A small image classifier, trained from scratch.
Model: 32-pixel images, moe top_k, layers 10.
Rows from block 5 of a small image classifier, named by matrix and row number. Rows with one number within an expert belong to one neuron, the router's apart. Each number is 128 + 32 x the weight over its row's rms, rounded and kept within 0 to 255. All counts start at 0. Numbers have three digits each.
Before each expert's rows are labels from the 100 images, of 14848, where the router gives the expert most weight on average: "responds to" is what is common among them; "place" is the part of the image that holds the peak. Only what is clearly more common there than usual is listed. The data: scattered letters and digits in many colours. In brackets: how many of the 100, against the usual share in percent.
# router: router (model.blocks.5.mlp.router.weight, 16x384), inputs 96-191
# up: expert up (model.blocks.5.mlp.up, 16x192x384), inputs 96-191
# down: expert down (model.blocks.5.mlp.down, 16x384x192, transposed), outputs 96-191

# expert 10
responds to: the character O (73 vs 9.1); largest: O (69 vs 2.8); the character Q (28 vs 8.7)
place: bottom right (38 vs 14.1)
router.10:081096186100145128147101167142076119134080140129152099125148139101122092084143124118105106095118189150130106203104161144103195152066172059142140092148153170132099098111118109160156147145112167167159092094138098149086122139127105130125146108162164129093133116161161195164094065140142165190
up.0:088193135094121058123138141126209154125181102189087129098158091144113157138102116143109150112110093102133141079168103089089127116141105127095144115125129164149174171139183154190141109118103167106094149137130134154182142153116208105136133164119177097129197132134060137116127114144128046094
down.0:147119139147171128128162130154120139150155091149110111156140061155170069196143141135072132049121165107151122142111099157120097143074198115202106092146168083109123122130091052122129128089108106112137126131155117121121070202133096101131179137092099103111137121128107139144117162107101110115
up.1:057127105125149142108114107114128126114118218151132126132156080129136105116166134100105135218087098193175171092125135118138146143141183140123088114077137155127079085125162162151178105151060206099135163082137133149143157155160132149122167131136139096111165137098137135114115150110172090157
down.1:149105177108152108128172142079122131153126138107117150112098185105104119119111144185121143108115185100136102128129086137100115090077098140106140191124082144143152157116144109098112152151108139107078106161150149135099139160045084101083136114165117131140141097102164127140127130131074165132
up.2:131106138088141079156123108123126073135139135152131132117142160091085106118178177153123169132127134094131112111116109134161120146141075139119145207085116092093164141136131172119065155114109095071180090056146115206152185092039157184162086122094124108198119128116153111066162177196106154117
down.2:164049158128114193100164106209109106035082148064181160126113065075151149142127134090154201134070089140105150129135159130169160138173190071200158146149126167150116080127125181143102082086131163090164108111137140164113096102138136080101105129183109102107084092124125145101150099123157155153
up.3:125129114081117138134168143135166172116144129139127131080168130136123149132102136095138108157073094131131160112130102116144128099161138134132087157130135166154140129167124140149126125091149114125122205064098103105186050107130106187138114128091130074159174143128093157109108113161131046077
down.3:102125099115105154104105107085080147157163116130109140119101097191223066121186087152067115140166120163157136055123148198140162149107143112142107138147165091127114169122161084144098128120125137086143218148140155133103132132119102147161139159082100095146167080137168166075101116069157082079
up.4:093132131109193094106128092147100170132083116185101125109190070170117128089183075000100168127116072167101179095152116128153124130131155142137216144141163188139115120138109109148144090157105185142168128083183160113156104083145159168174154128144143161130161127178142166122144077166101113106
down.4:162064116123115113119135089126159142168137110125105137085142145091114116171176134166155105136199131199100188117139115150058113110086113193089150115096021153171161164134116137117142110182082186120109124104101105090112121126139105148109089125148096115146092130143144173114120167164116104133
up.5:100175081109166142096096097059147113186166110153093116157107149135179161139146128103126111170146081096186150072149111115094105124143130220164122126110099123081085134128075062094123095154170165144176120094156092106125181166116130188209190152113145139126213194132112141148109130103118145134
down.5:117129059101121129147145107148064151145121122131094095137142145153115089116169128115094155119138179146117091154175104057084144131079148194139165120118150183108151126095131076164175133157086178112102092162190107060070132128092167115106172108141170140077114197085154152140123162103149189169
up.6:151132126114175123152128118136123128126117130089105155131135147163151125108079073071065082154191160058124104153137126115092122130101188051145175080155151174152104091136134075167080139128155169166156115121156169124081069197148098124141173080148111121074121119152106143179120049115108119101
down.6:122122077137112127081122095103194135182136122148121073153113142140056144162127144100203086155174086178129122135149126077112114122164061229121157212082107134093133166126144164087168110134154083089092174128140120111165125103179170229144115166134136145109118193094093104086121168120168104125

# expert 5
responds to: the character Y (97 vs 9.1); largest: Y (96 vs 2.7); count: two (36 vs 16.6)
place: bottom right (48 vs 14.1)
router.5:161161203148135157114107183077159172084134128075130221107029158141104153150119091134148089139084100169096151087138134164160118111121124124131121134143159070107105160151174133087169113118128116148134189135130141087158145159155093162170160139160140135105195080183139131122152175079113141142
up.0:063077137094122121170117144132108107130128146214153090125189134144157135093152209094129133132110160160089126132107094117091202110102105120169146109082114107101110182115114133159167154191101112180136121144179091119087156106087160156185127039116161090159139151105189195088090128109137196120
down.0:114120138085080158126108103113094087167106133110083110134132134132155133100161199135154127102114142142129165083118109115143120139124139174124119131129117146143137118088126128134114118119137115083133042189132119106160157165047104179119111127125128159175110126100207127092107150151127143157
up.1:134111140129198082134097145097154128088137093117146101115146161076096093151108105088102117170087133118108131126173081116088093118128123131164136101138103118146048163120101085117188146179082196147149143082178149117080113134178141165160159101138116082063115197140085186167178128098086125143
down.1:126045132081172126158096158117147082166108127139071110163135128107103052157127088146059137186122091126118159161167117183126099149137106209092187157199169114076174153158112115099120140099141078132103080186142130077179128144200156097102098138084126182178135158120134106102213116093157100124
up.2:131124138109188106142107144109166154086138101145165119135131149098107148143123107060137102156056129136099131129178069110098111117163110148193143116123128127132051163124082092130207128181091184172144152079178147108073108145181129166167178100129115129059132187128098150135163136090090134176
down.2:101060140081183137159091172117170090167107111149073110166133148092121039171132085138072130175114103122107156165162135173125103157138110198096192169191184114086148143150102107105125125112114076132111090208133146069184133155200137100114109130095111177152129177105152120092206123100162106129
up.3:146063124090142125149160131169093103089084171142174118134153119131129134154137171183133155052157175093156095182117162076112134117131140086141116106070116168138135118052127120202108183135098190097117093093130135171128132170096190066094100100112175119092078119102158181105098123100156133164
down.3:073123158127086147137127117102169120141069176145161165093166163137127168164112102099128063120116165147097172149149082110092122113128139142157079095142144136156070151125122127165148146154173170134136165042104128116147123168147131211168182103103127179051146136149027168157116089144130100163
up.4:066055117140113070131093091116075067113124107170166099154169101159088081108207164115120130118101184110158128141123133082072168095145184102125088081124114119146080138081105125177132153153073121102151117088144112185135116116070118136106082096090114126091089110082148186100076098125155158163
down.4:088152152115102101094167128086207164145100127159153109130129166082101235120125148144124051151118104194131132138135099123090157099162160144087144108095083117122103140118140053125114121141134176136103163064116088150198153141141136204138136171166122132106090134113063175141101084187079079167
up.5:091076144107206117132133152124140154176134182086152146154177058158073123109146083135070075150121116146054082143160094130172118066123160072075177190144133143119145186109149137169150175103100173181093137094146153101152072107145125144115118112078179061146109132103189165084095085092178134172
down.5:095144055130095136135168078165141117133145096163121128161099153122153143155123129170154112075157148057138104113072148083083067139102106074131136096101126130122093128103156066153112182136173105089090070184140170151084181176085141058099116139142141174143101163098080124133164144100076157077
up.6:072157124105078095159135128154072125082166129124113119099113126145172099145165133135144120095166159085084089144123130103145135124129115017136131169104131139163146162094121152180146119183075126182144084128101156151052183135042149048099190169119179178115110084121120113142099077119112181144
down.6:117106116139097100187155193117164152130171105177148171134121155144132126146135158149084121147097133085143118224135135116131203097138151076141119139097159103136129176179113113108120103131170066167069173116145124150115088144132151154141171104109130125118121059134072132105119111150061149084

# expert 8
responds to: count: six (87 vs 16.3); red (64 vs 39.4); black (51 vs 19.7); blue (50 vs 20)
place: centre (49 vs 6.2)
router.8:151082104104100160142088101140156101136149105099092102134104174145107145114122122084123107156150101082112161111096183092198135080174125164047110091134125163126122173134118093129078077124140070124066161089106158097099065149116146092149098159116122106130138168034129102134132170118144162148
up.0:173200073120129114084160115170141190104137151127106133171116115085182130149147142102088188046149144132127109176112072185118096106115122088128138108126108104133170163163108111101146158121125163119116068118127127111123124165151089097142178117167084121158174154120140106106073142127105076135
down.0:113139093113155122135127133184058132122134163135144125159114150086129091164140168199171101100210124096117140111145060126094112156076131060164209127158133090107116174128049141127145129137120114131143112165168156153074127167088108099155125141169144081090131134178200224092123069077151173128
up.1:155074099108119132137141136156105196065189117130117072101118122148063136143115140094144086104155120197111120118118112156048145102102088122129119183170095100139130109172102099146138134117103131151169075085122129150171141085157093150194169121078153109142163162117124165198122175088055073115
down.1:082189168135129136125090108108088170104113195102090184120118148127169153106140102172115140101126145101068104146097084105175142102095150143047127085109099148165146089115092100162159140142107180107149075170146127101133119132105098078180195091092134111101097091145123137135099182126132167149
up.2:114134181138156158147113123163145101123116104164135138121168136126104170106094117135127141160077168161119155171132094153086071154099106113160080180147098148150177141146206157164150132123084123130157089115126101092167198063165101152125135109120132178129125090134108136134125101151146078165
down.2:191157162133092122099082132126107106083063146154133112098126117198091108050111179125133170112082133133145177150144155148139144143075110168074130095140087137201120106129110180133084090147170117125105135142122100132145173099109127138137113109137112147107102076170129120191110116149148109159
up.3:216144127161112118124135099109085088118123200112165091137165128152161091119078163075082158132124141136107138114145124117158097153124140139097084055133046125105147186169124119133104155143152133156039091142141066130097091141166145116122125121141176121122150135115122207189094118127156154119
down.3:120072145160155149110144154092134152090131145065146133102111104113167112085177086102137115085151134128167166127137149135151191135105103078178164141166156142132121157056126164140130159097104144123164199155133113096092114112159146081099100204154103094134198119177136095105113047132053179091
up.4:119136133161130106107094160099172164153168108157124080134121141080124110152131157152110132096113172158100167138182111133108111095073185105176106158160153105166159129108123152144094109069118131135198166109094073123142125189078133109127152173075127102169192134203137211132082113134150084111
down.4:128141108083088129168088129116156096107169155185166147161166148147079107123084190139143167112151119077081128129136136088158063089164099109049140099047081162105181151166126145178137115126170157098099036103183155167120100173113124122157123119177116124140084144086116172132163133086127129149
up.5:128188156137118092154102152162086133113144142141180164154121123101183137112122115148152107127063163148106133116100107109092144136106129184075148080070053128099122155121119125143177163084067105141117098162167099131094138115147140069155086123154176124123114122135157228129130124123133199118
down.5:073160180168177074119136202071186133139108149127111127145131104097156138110138122147079116160103106139132124186121116107133146135136166047141159117090142151139120164129131142128138126073130154149149158128139080124108130181124102081074160183153087115147104112182105032081111083155105155086
up.6:079142181118150123095128130069123107156107088129126145131134095120153180146188152158125067155084138150095175157130117153067051154116145143131072131103099087166159115113151123122167156195167161096142146114134150092095170225141070179113155090155095109138105145121106138171133143146089086105
down.6:075124097151135102126154118189142061155130095177163148137185114120114091204086186142152094096124154149133135180184108116103063093072146162145131130104090062117111097150130103150172141140175113177101157092056125071095162181115162157153167116108156136218132105158154121076104170092174117133

# expert 4
responds to: the character 5 (64 vs 9.3); largest: 5 (62 vs 2.8); the character S (40 vs 9.3); largest: S (38 vs 2.9)
place: bottom right (34 vs 14.1); bottom left (33 vs 14.1)
router.4:057099116137105096124174124155163171132091194139190203085126095183136154114167113152152162094081123166070146184112116132130117152121147065126163128107148106153145164119137142220206186109151173102107090151106133099090144135126140137109105075104114170157159083157143124078088067111167159147
up.0:163116098141111133125179158136170166147131189147158165074132107145146192109137156137118122118092138139112172146108106133139090179148159133087076114108142122128133127131090120221115131115141153092104132139107083104077074137117070117129081055080103128115153064186078135173097097145133141098
down.0:138065132100129083147131071103137099124115163119158109175117197112047075099114089109140131152182132138137124149122133120175148117073086127117162140119136165173105161172131157072192128163099065103130076148145138184111120135160162131074117138200167160106107102114119144102186126156123119114
up.1:128145104090152164122130107088094060130142104124115099156077160118136104145135121133132177115169143091168135111165115112097164097113142128189066102163112141127127109098136127077071154142115122117146108119132083197118156134123125103123165140168123117110121180147092156149119129096101114162
down.1:113139119151092164115097074164104090071158077154134090134157072124154139182134156115109120097155119139179166169137131147100171074216166135074128051109118107121124121087095072138089149138150140154139157107167121112140109162168137141190139142113121121090146199127086091161107107129128136162
up.2:085132099125180153141103150133085086109135149118095090201132063076120047087129104068059094147136155157115135127175057129159152078097160053110144162157127114169121090111130073097135132118122101185121118153107147098136115105212116169111205158120092121127191154142121119117117090131117117154
down.2:115150113150100097140166094133162183131130136169142204097106169160147146184123098141156179115134108089085123144126134095131076115085093122127130156081161124096128153148138115149135106108170104096095115161132141132070146140071138087097111114141133185166108082109097094103164125118084141072
up.3:143233137096141161155087143032126124129138110094043081170107123145134123190025101078092087156197130103136139068105082119130079135127154203199090063161149152112111121098122111109099117111158064139149118145121161106126146156154091076178183159095100147141177171190107094183164154070137082155
down.3:108134142096171089163139164118167073117151128172092099140116125149070113113151110181061125166104131118158137167122114146130164207151115055109172108134160139139115125159146151119154153145130113121134105098096135126132153102144114165127087039113095148169112109162113127102135072190153083040
up.4:147137152136131130119127144130140154178134151089132118083109111102113079111164122065057082146106125144143134156157150136156192149035106058156087177121101129150128096132097125072138077110094122165153224060111118131146076060198142117115145092121139029114139140156121172115160109133152123151
down.4:118135062137110130130208076173143156169135136160179172120114127167188175162166103109166109114132107074094152092147105054127090135116179100121138154120164082147140126113102079157108157108141136067091103138133163122109145160072136075075159120090103159188191127107123110084149140083053136096
up.5:078130181101167070116101172120091083147124131171131059165131142117120147042149105107142077119122114113112104146106155132104159169138081123199174097132148148068160162133120151102155150165104110167145103108182130181075141124092160164180140104132138130155119162080160114125154128159112171112
down.5:129180131134164178131098167130104087103152098112132075190100151071145162137074149095102181143087139149116079128061156128151122124071181141177094087185126132089100112103124105104068125119125165170149115146140090180143131150104057114160169156171074136107119155120109125222055127096089144171
up.6:105137141112123172134112126128138070125152071114146096155085180056118160103174131091153128106147114125144092073139152122069173096117094141200115131167142133144105130157094149103145128131147137126125088134120134168104134138122115147145146086156069145144104185111131132091128127125091124104
down.6:088147081153090125128184113160107069087146071096120088132133094108127123192126125118121172148184120111102101068136115117117092066162180151093109089121099089117121129072173084153066165094157152094136125099174136127111162231137150112107142177119111138092114125075081115135130128106116160205